{"model": "image captioner", "train_examples": 203450, "crop_scale_min": 0.8, "encoder_mlp_ratio": 4, "encoder_width": 160, "fusion": "prefix", "label_smoothing": 0.05, "decoder_width": 320, "decoder_bias": "all", "decoder_positions": "rope", "learning_rate": 0.0027, "adamw_lr_other_params": 0.00076, "epochs": 9.8, "lr_schedule": "cosine", "adamw_weight_decay_other_params": 0.05}
Rows from block 9 of the image encoder, named by matrix and row number. Rows with one number belong to one neuron. Each number is 500 + 25 x the weight over its row's rms, rounded and kept within 0 to 999. All counts start at 0. Numbers have three digits each. After the name is the row's rms in percent of the matrix's.
# fc1: MLP up (encoder.blocks.9.mlp.fc1.weight, 640x160), inputs 80-159
# fc2: MLP down (encoder.blocks.9.mlp.fc2.weight, 160x640, transposed), outputs 80-159
fc1.208 102:494536484487525465511532542464477542493509503543471506522476524512459548512474509490455508486488534452504487486541451484478477478532520510512519519494494484517465503478470488505498465537503531524476532526486475507516456467531504524510485490
fc1.209 098:487478478544509442489522479490484502468513513493514436464516496526472494474520517513500502496500478562493509536509476526526489481519525501542487506466512543520485525496492532453511509528565488523481492523520494526461472525508481535507527507
fc1.210 091:515517477529493504489519506499460533482483525464496474506534491483518482514526493499521532516477550501491534533512479464518538467500543507522452577506498514574541474506475505490469497486461495467513507488534502527481455531516498529493487502
fc1.211 094:519491496508527471530518495468534457506544494520528454544491504494510463494495492499470469522465495454539554469484504485474490473491549492535536548515518550507520517492510535500522476496537479523511509518470516493468519508463491500500456504
fc1.212 104:505525503512535502516488533499490520489532525498517529470496493482536469524462507494496540497534513531466459517516492537504518530502532494497456507526500495469516494490529447472524489471544514498498480513500528463479539570479509507506466474
fc1.213 110:495524448505502524488476477469496524507460480528490453497524513492495514541480525457529468541509499522472465503503476497527488526501506502525495528521512497560483455535469500447483483558515490492494489452495539510499495554498511472495487506
fc1.214 087:503486515520463462480487528482489502535463516521490490517491476488512464535525505524484497497512489517506485499515506548507498526500473500549502530506527477528475517450484521503501487526475517532508524512473511476519513534489540440539487462
fc1.215 101:491485541496472512473468529494524508438517480442498512525497471474472486515502489463499500517488477518503509506498495499508454490484517474502504473493454510512526490496520474517528472516492525550543507510524532560501492475535511518536480492
fc1.216 105:478534446455492492472547505489488493487440499502491488501559499487523536502471466504491474539485466540534481545451536471506459501486507495499532502503495493544506492518491533494545550489481514482512491500562502530514479507520476500479475469
fc1.217 117:511507553520555490489508426485497537493542522547516489486503530458524492466478504522497478497495517496488548534540489524499531468485466488531504523512515496511520504519541516522496482504500539542506513500518491484464436471458522493518484472
fc1.218 110:496514464481482566517444518490494508485487517483545479456455492518537456520473468485519518517515479500497471477535540497533499503557514518489502497527476503470505509516490511507450517468551501502494492500495513463525521458461497489509527506
fc1.219 104:512472483492495507511493481491498503446523502485467533501510516471528490517468496484517477503550457463515517491486476530521535463510492495478508501454471539496522462426487491536469483486459519546508476510527510548460477513502463537499475448
fc1.220 114:502482515504501496513518507468501536508482500503486507508482520527500503512495494445458499528533506560524468487500508502474531499541544495508493430514490476493527464525502515508540489551470521500523482495457478556516536560503482498452478512
fc1.221 083:448517507484531511474523468514500471460514492515497489493511453520543519571489509438525478492508533526552489477531518545488506507498527532511492497430489520533499494484471459510488510517532488490504501491518491499502469491538497521511494485
fc1.222 114:542527500503514538511514521522503499468489499505512528492512536489521512498508526516456459507524522497502501485511512505553510528540560545479522518506509522524513457542493517527478493455511503513504490474483490517499510526479537517507516537
fc1.223 098:429485475465489482479444559482488499495535472480445498492519506494538496482524493508499518454501505504517493505508489522490491508473536502493520485451518552502517500484474494482466491479513505534476472486502481477481464505523529473498489479
fc1.224 081:518493489502496481543539493504489492498515559490491501491504500474488467497505473494506476477534531491488495519512522469510520529502510547500528526467516495513508490541553503473544526522512508470501536565509503478522465507520477551502499529
fc1.225 092:473507471507551526523479518460488527522464492536507544532512480519452505520496500520488493459508519542445548503518464519511495516475501501557530498466538489505502469481530520492506507497493517488513531477520506492500475510497510522496493498
fc1.226 090:491486476504516482494508463520545509471498506416506528533494415464509493502495516514533498509500493489499510517520471506519473528517527522504510503498527523556542494482489532478476512496529482495523497514507513515503520507524460464498576506
fc1.227 102:480516513503467468524476508516455505448464455492468498511480526502442507516515504493507491530510521495443494484530460514451455480523451502495467549525508472504481487449485472524486494531460497551513461485488494514485462502483494493556493513
fc1.228 097:466478474495534503509526535526456526525509459542485525443512521503497520504488530521570528516503516442542483459522493478497523494492522481493524471515498482462476486472528479501480465511539534487549529509547474533504465481499517512515450467
fc1.229 093:514505505463492471506481504504506500562464438532497519490534487527494469540480510507503515505543541530516529552503498508510502514500485473530489538516495485479528517497483467458491480512516471462522531493520498498474527457523526480452534471
fc1.230 095:488463540525518508523518515489515517479474534460494511511466485509516542532467497534520471534560494521458507463463553458488555539483535508521463486497527498493532507479499510550506503491508525486518478467501496478543501486501467525526496508
fc1.231 113:507524471536502463468511514534471499518466474456483525503497453496514478484475518495500495526498542542486494514458511508518542461539500486501453454512547478464492488491521473477525500530481546488460500537539474497497514483531458534479525517
fc1.232 095:499483484507502539480496484481457443517524474507548485560484504491489484507460603531478488507507498510505501506550506508549504483489513491523509482522489474493489476485508515467476509499562492525485482511487509478521457430463455512528488518
fc1.233 115:484485478563473542536464534432469508481510478473496488519498504508535508449524525541504490478507503467437494501497528503521483490502517516524490497496516513506508472502450534483475507503491501473494485494492510548477498491506505539510477499
fc1.234 091:481541470531496477538509503454494503480485451524489564511515495527495460505498534497536525499503511535509542495530530506529526486459487494509457505465512549486519498517517488493547512439474474485480502513491471482487504489512545501475528527
fc1.235 106:488464466492494508483494482466483523548531483513494494497525481574547491527505510527490527489504513472508527501538554475527461544485492493525535499472502474497510493492518518482468448496518534541495539491507466496487475501485494502538494476
fc1.236 100:460451462560505481534521494538480528486526537526523532514467493548485510504512475484482505521519512520507497485516522530532495500516505473499485485455517504559467489500484475524471508477468511499492504490483497487531542519509473560481507506
fc1.237 102:495511523527507437477500501494507530503492491520533484489470482519504495482536452459501465529469493503475511490526498529504584509491530511501535504518468541495521496482472528550465527519487518493527494525490539519527480511503516497510544469
fc1.238 097:464526470509473510507483462493458459473498534511489524486544470507527518513492479470497510500502555520491503525484506515540494529507476478499448494503513499526528525441455494466532518516548483508476527502507512523551483468470501512487499454
fc1.239 099:554471509497503486475486536502520534533503498527502499511455498503485497489500549488459475505493482506513489466519504441540491496518524512521516522489486505459524529565493499500503466519509511532531519528532500483481487444491448530461510518
fc1.240 106:527519485527503522474475487521483492475444541521512459457508514518504473445535486505494487506502503495496499496495504498487535486462503502510488517516529471476448481549494507483544452525528509484497506521491525498492522497498555465539498519
fc1.241 093:470515498531482489457510496533496521491529476542484506491532514489517532463475489474497477486514504507484495536512486525507496492522498498467509464457502480535528520486519499455485528445496512478523499537488531492493503478507480549512519495
fc1.242 096:534524501501528490519466476549524488459508517518493482459519507514512499465498526554505544513477491526498546501472489515477515517511506492519518501486502529505463510490536518534506507522505477472488480558477485465502464520487517514499526482
fc1.243 103:499480484513517545493423461511476482527486509554487515490522505519474477540467483454489518498480497520498514564476499540492434499486487500480526500465505518490491521537520543508533531498509491444506467536529507514495484489491483499529472500
fc1.244 091:513518501516516516485496507494494482486474444495482474502524492532542482467445500508504525515517470474476486491465496494465545501504502502444516546536513453516515466481470510460485515481504488513510505533537548464483498509552475529473472480
fc1.245 098:480492502495533528531517447501493517531498504492487490497520453492507498503515513519485513533470486478450496525479436556512477521505460496527485492462530507503467493454519479494492530515509526459459474515455523456476491508527499517518482491
fc2.208 114:535538528502498535490491497512506490548496543534538514482508505533512515492508558558498509492515500512517487562524509504532491503546470533507472487521521523499541544478521521531508498493505501509492524463489462498523520486483484555490471505
fc2.209 100:466504496513490500492493503527496461529508486533496496542463440497487504510502472499513492466515527481523458439499475483513478481508497467490551489471481450480492467467494467522512503534480531485445506511496477530508516498472523499501466488
fc2.210 100:476484453503487481526505510500512489489518500518539510501500535476500500528513520420465509500516465498504522529478569479493485502497462474466509473494482498495520490479492486468494450485468495507531516527518499506552491460499480468509537500
fc2.211 097:524512541537475478494515478458472519503493511469501487464500510485489510524493526513472465494499487526431506496475479532439480485495493497525484482468507483506481506517463492479481481500521503466456489527521489459516506504512481506508492489
fc2.212 108:493466457469470468512500480505528504520508465477485532525487507507519450537518524480518493511522518475516540475497519506462468484469499500551477521487556464492529539496482556479503527513458528498527485521498521509534540514556511456535502538
fc2.213 101:479452484554476455508481492517501514508529539458466486509490470472506453488538513506441492530494499494532513549519503477470507454518497483501466458524531510525468507468457515506538514495485533497514492470495488458483500524521475523499503496
fc2.214 083:465521534463518484501519488500510515513541499479520522514532449489503503496520488521466490470534503461499509486525462497494455509520466511450465498489461491509526488502481498489549512491541482508519508540477513481487469479492499497492480494
fc2.215 102:491527524520505450450540475509516492502483526490508473541540499550523503499470512499483518502513503537522511435491504565521513486521542520466500491550486485499482543511569480473511503479486538524475499500519507489487513508517538474497519542
fc2.216 105:529516536545515543493505479529516480506474513497482506511443487528494458454522517494474523513500528487472537529506510450521492521529497478466470484514480475492513503501519496498501483503476520568483494491472528465490537501518518474470494492
fc2.217 125:547502445458431462488517502537474514486512489463481505502520518473521477537506519488532507495483492519477486556539523547490522507478509485516539503529489495519492524486526448489523491520476487457548520501516523538461555476523469495510488475
fc2.218 118:570527539534526501523533493489461498509472456499466496477474508542437525530525534510500471481482481511518538501506470499507494500508512494505496510489498487517491504472496507490500517529494554500544465452506496528459512515561530480511474485
fc2.219 103:493495493515526484542542511470462498562483463598535492536473490508521452504479487473488515465477527494522503501486525506470494529527526512515502477472504503507513495482519445512479435495517494488473502472501499499520505497488484510500517520
fc2.220 112:487495507516469475486524458477513485535501435502527518497500496496488525489488499515547481485437501497507480512456501461511461497455476490472509543493527514501493457459524524496468479452505486511521490488537492502485466494510503475519493525
fc2.221 084:524493522512478540478489474479539541499464506463489483482496502515492484514494480522479489519516516524521476538498524479470514504557491526506529468502477444532492480479513484531500511501509555480492545505471494446536472461500496432531486522
fc2.222 097:534504498466539527504487504529469498478512540490505534512520518516482493504499454488517502509516508502485508503476510483466514494515490498511550534491472543482504522471506496499498456486494473491451540508516494503494446497508515499461524487
fc2.223 092:485485481483524504483487536578522460526490477503491494448516464528491510523488526521507493551463477503514517500533490531503485531511494526486452501515529521501491521514476498492502467504478512468503502475501544518484488518514502491500500482
fc2.224 090:506517522505500483520507528503537467519484508490487513526448497523506496475497486545529517481525489483485499525467451509470525465523465505517515510503474507479502487472510491472510527500501540549491496503497427492483525514487462529514473491
fc2.225 094:492495536531512508501526511512532466471490497538456479546521506507510501521504466506472505524511458500448499529482511477508475520524491505530485501485506500529510516513479514595523530523540526513549472496519500486545470536468487475514508471
fc2.226 099:498504473487528491466518529496453526499472495545528481484466475516496481483514483520506524538489492480487551465498480521540477460501501459519455476464486512484514532500513477489508474534491520456515578493524506497511502516538476470500477489
fc2.227 102:466493532485533489524486518482518523530521487529522461512532506504464488498448531460491518479521543516495502530462527451542577480480513506560484493491473519482504490501467514494466515481534501483468502493484484514489508486490497490499474499
fc2.228 094:535502505508517510520475536485451487441545509524536493470493455523507519505470499518532465498508511564507521484463506515514520468460550531545476497501497502534501466490502478489516500526464504505498511516497488504482485497488517463507516548
fc2.229 086:535478502521476471490494483534485537504508512556514493511477490477476463513501466500501524496484488530449482488475539476511514509529501543557487498495502495555486444480496549542511496515473442492490504516467496477496479549511498469510484494
fc2.230 088:524519548500471549489476529547478515524496459508495483525486520488509453544482516493539542520493518480523509525524525531504508480503512525506497517499484488469512502552515491521496493512547475519512493462508469529506495507550483475472512488
fc2.231 128:499498484518501473522483464454482515486492480522504512492531509446483490451518544460514567507522510485519526491444487482482486522487430500492511450479486501467495519499468505479479487517553476520509481507477488500494477479456478491554510515
fc2.232 098:490533532510510457511537478424493571487468501496534499504526501474487504510544469519514516480494497485491494483520557488548478517451527469521510487484520468542529483513522524456506503524537478457508498476481531459492507489507466479499546506
fc2.233 113:520538511509501546494538483498486512479511523506511486486513501480504504510523486507482468517495518459501485527507482512463503520486475474522502481520456560469503488512489505486471494557532542584495518467503520505495490542497477505525517526
fc2.234 097:516531531489525495458521458463511494517524478473516528514505491506561536542509467492466484490466520537464475470506502515473448481509481454460503503517505472527482557493473491514542533464537478453477533463530480493547495525503456509572468475
fc2.235 108:513554521537528505467505478493492533481474504488540538513496523508470481520529480491495480534487492500510468542509495504493492482469563514484494499481534534501508515540518491509500489464479506489457490548488485510576494466524484497488545505
fc2.236 099:520540507451461498498444511511498513497524507528499502554520473436505443524497500513546547507489497486444482510522514504461529502526484522515491549459493499465446536532502523518494474502526511547492479495495532532469492459512465482504521466
fc2.237 103:524508501494501488470492463436493458494498537523479515541484486529519482500535515532468510487553503521520496459517486505477520484517488510479525441505448493496483517526502479425498452501516501520487521525496500505508462522478538447524494506
fc2.238 090:542521505550513509509527462536527495501479491508497517486517505492484482503452514519497498478476453498514514508526506436447480519466487509465503528544488499537511495505485505512488542528435510538473486495504528464520497491514530534467478520
fc2.239 103:478527524526474517463455464486505501461479512469467521494513460445507519522475479513518493471469460495491521477468506489465532505551512484504480432531456508523530475457502540477499480495505498493491510483508507461493496516480488503454450523
fc2.240 092:518496486477529555517514458517489544559486537505554512536507500528485506518492496521458483455512454529478536471545507499485543475509551513498490508512525523500517530477500468484452509517507487490474516476477496495488511496473486485482451455
fc2.241 085:508513451458446533535551488509512551480516462476498512495522532485532508503530503496501505529503473515456486460485478505501469552545476481509517541481465551486522485491511507473491554554513491504493482468498506496503516439501495506498532509
fc2.242 094:507480474416524519479519507479485505471518535512478500463458552516531441507496513458526533489510496499512511510522495551494516496498500489528497519520495536489484510520503540513498510486488473513478508497569512497480473507468453466489500507
fc2.243 098:448510518467454487486499484497492488502427532541468511473513475526501488515468477542499476495502491545493526516493504519474511558503457458520502502512481542515489534467505490485520497527480511521500533475500509528494526496511451545493466487
fc2.244 100:531495520465482469530467529505496522529506492482500514465523527493481484514497499529491473522502530528523488504526527509518487483483481526474503505539476468509558515490497485504529486527500482555464483472499474505501497549480503481465503542
fc2.245 104:529496504481536508500475530465494508488551491526498478529528492540522480516530492512505513556498491480505456496507456503534485473477486473511469497459505475447512483473491477503487484484478504456520544494547475513501482479497509489483517492